config.yaml
arch: "swin"
model: "multi-label image tagger"
dataset: "rendered scenes of coloured solids on a plain floor"
train_examples: 195000
image_size: 32
crop_scale_min: 1
horizontal_flip: false
translate: 0.06
rotation_deg: 10
norm: "layernorm"
norm_position: "pre"
hidden_act: "relu"
mlp_ratio: 2
head_dim: 64
fused_qkv: false
bias: "none"
qk_norm: false
parallel_block: false
inner_norm: false
patch_size: [2, 2]
depths: [3, 6, 6]
widths: [64, 128, 256]
num_labels: 47
init: "kaiming_normal"
residual_init: "none"
optimizer: "adamw"
learning_rate: 0.0013
beta1: 0.8
beta2: 0.95
eps: 1e-08
max_steps: 17900
batch_size: 256
epochs: 23.5
lr_schedule: "linear"
final_lr_fraction: 0.1
warmup_steps: 890
weight_decay: 0.04
Rows from block 11, named by matrix and row number. Rows with one number belong to one attention dimension. Each number is 128 + 32 x the weight over its row's rms, rounded and kept within 0 to 255. All counts start at 0. Numbers have three digits each. After the name is the row's rms in percent of the matrix's.
# q: window attention query (model.blocks.11.attn.q.weight, 256x256), inputs 0-127
# k: window attention key (model.blocks.11.attn.k.weight, 256x256), inputs 0-127
q.237 110:120106091143128071076165081170125161150108144087045116099130142097168068074124123064169164133129107087126165117191111137143093147211149085112148115127104120138147131124144137100131116127137154125126107145081120079148180200149144115104135140100102106148117160128136098047101109094107182065116137142146158123099096164169156144175058138158092135125113137093085174151141186120088098158156
k.237 106:145142139118140150192122081094087141079106089130073171150168129101145136079157122081137201049060111162131109119079147166131187125127126103144164175099151082096129157120124104116106112128151138145148156125142107085132131122080140090108176171103134119129147151038160082099125076171031119163186104128079166123150209142144139103084128192173112167122122149112136160120158127157123194057145
q.238 115:137112122059178114114108121198100161125176152064072102125174120164117116100154140162158125137074120139216075133168122101170157113109177144087181122119129135120099175148093196112105130101131133156097140158169099123094120190088146131034122140077093135042133162112198170082078106095111076180111145086058144194068121114174113138103134175153075099121165150130150139145167120107125099086127
k.238 109:066093170117167087133142093132119142153095127135119138180077114168017127111158127089133178152103151144172097166107148105195133159170151122078077093143125082133150144110131175145133164080162125167108087148111142126108141150050113146133127112111154148094125133141146118168197117136171169123131133096173063140143153138145126110075193147111150170115134153141137160137162140078165128028109
q.239 116:154110132072128150090132076145133184139159196107074151123175099112103103126144134187166141127094115149137109087146140129136071123170135038130122127086144113130114088151148156159103146123142135141099065126115096159146107199143158157060131129121077126090101163066137095099132145126080138104124155103110191110091123169089097127121125153161147139126150143128113157135106207131142090094122
k.239 112:143120149139137137207160124107091148080073096092109178172168145135141142089088184044119165140122154127131190118150148135106117122141109055106122170096104134127132150109172121122121121109115101182123141111096092138132133096134123140154144142143171094134164160054128099123103093122067126099190111130090158097200145131118116123089096174067090159136118117133160128121133184161188140060136
q.240 109:107118129131084192073163118166148082124018152170120089144111110066172104165109132155125082150118127152079117134148158117090075154139129090130089090122100149169151128070084104124125128168165092164118200130167130089117139101160128076123191156128132123237127099117088156125089157141148205114148122132173142122108101136110131125106083094122210134120134151132156095133135144172151110175124
k.240 104:169106125135136192108122139161132087087158144142171105150123060104115116159135143187118094110149134141076135099167125204104058148116148144156089106099155120160191163071133091139116118163132131124128179117155092120107103104154133133125102165116157122123118174072147104113087119080139065099131144102137174111090131126168155166115152118164064133148208104150103114085125143106129116151113
q.241 096:069080084077143074133171126145123110116150103158112138190073149151130148173144175131111146139144119230159127136095133083128161134106150131088128202158170120112127142142142157137127085163179061160171109176131122131176101174149197124132085135155131109148140098095125139087070159129113131132093081151126102113129115170098137136161117074197141114160123184134103078150092138141140160155166
k.241 104:143154133138131120211121080088073130104168116145131173167142174149149167153104170076119102142135171150162107098133123156084100152108107094119106163135151124072119156097042131102143146119069131104091118114195099146139167135160142095148157146103157133168128110117138116123109102151120160156167061160083170108151161136171165123155155179116135183151125132110122121180125143186166189150121
q.242 118:204132136137177113099131139126145188095163148135150135067136124043099073098169055177146151070078061156163085097115104151106125130127136100136118143129144142146079097138166117139144122126109165137085062113104180154108150139144083125102108129135119163131123123151123105150188180161112108100153119113175141083095132131115055166104201145120129148098146159116092138163133120104104069083121
k.242 108:152196112127150090122166176130062128126076135129118107093123163095201058067164102114118112137126127097155157107114194118185162112138131144045123097133188117118144110144112152128144166146139105160128124119082130101125127096135100107161124142131091099137193113111176101121092130124169126055182134125158101100094071082077122174120091118123139055101128149149114065142140145075100129106153
q.243 105:084062087155176111117141153102173148115191077113161043182079192158122052144129087151115125123092187092159086121132097117104151095146174109182130197123148167135160079116113121086142092143061177152133068122147115154141119106147178110131066158131141172094132095134129139102110149074137127096093150144082105052106122136083107138122099080151181125074120119122105088153149097108196131147127
k.243 105:129140142167172146168117086188110108146133150132139161156102179139202159148104099101100115095118159169131125109091117084125144162116050074116130067125166097074137152087096116172172117086078143132134071111116106139135193132119176114182173083109115092137116112098123094171115106156077137186197094110092153094160173096175107095142125169192179118163139192094136108147142144143163169119105
q.244 106:132128148158063199106092154105138052100125117145175108152112147147133143160120160103109080122136141119083140166073149149091119149139133098162110130150138121134137139109126079142153135169147094125072153101049116136204076077151075129153088120144161096216115118144132121160140148153166125111109110209124063093153133085080119127128080071099108162117138138137133130135123133147142104120137
k.244 104:158112090099133145067123167179155157089131146103197059069136090115177089175135112191101098133185097085073105081107094132125073087110208106177158106122092165157083107175150126128117066141140122084141193100153156117154132080148142164105111161189107126140112111129103125140153136114125094138082147143129171147107056157107123140226139085101123090122118113110106128122126123128100123166147
q.245 104:067165194080134059111122096119121120187085130135098073201142119154109086175139157108097153142133141112106171162153117135108120133155099104092081121112090143094189128132112134171147094172139097138121207127145106101169119130152106101129180146116172113172142137117131178133124106179129139187123113190161117130099127132148181090106129084125117128119109142107108172116153126119088126182123
k.245 100:092125118130116107039146133134163066157089132085163129148133131114132129140151126160121162168121103065151142152101084115140087136130167149122094061131114149159081085085116092123103122156144113156181164112177145132065123149134139124091117147196162141072112146188159132096146121084087117143103163147178111115106089130140137128152089092125208126099156115174118055065135140156109084170144
q.246 105:115163108139160109166110095127096115117118200175171168050122116147127132115118073106105060112099123108131108119099135067124149095087155149103138154123123129088123102156114114128195145096114162120072100133106164183076078065079123124152175115142150157116136132144130098208221137151119101183189116178128100111114142089141098058116195177090065136154114135104155149124138126085099117110125
k.246 106:159125107116175097061138165134132092155074130120104112116098104126110079131144056160150120176114140054166095140099090097178131128163150137124115081124149125149127080123164112155105113122202151098107097136146185049143092123152132156122106173171112114104131109181121148117198115115106129085042184121176085132130091104082119158134083053107147117103162086165128126084095127091117091147160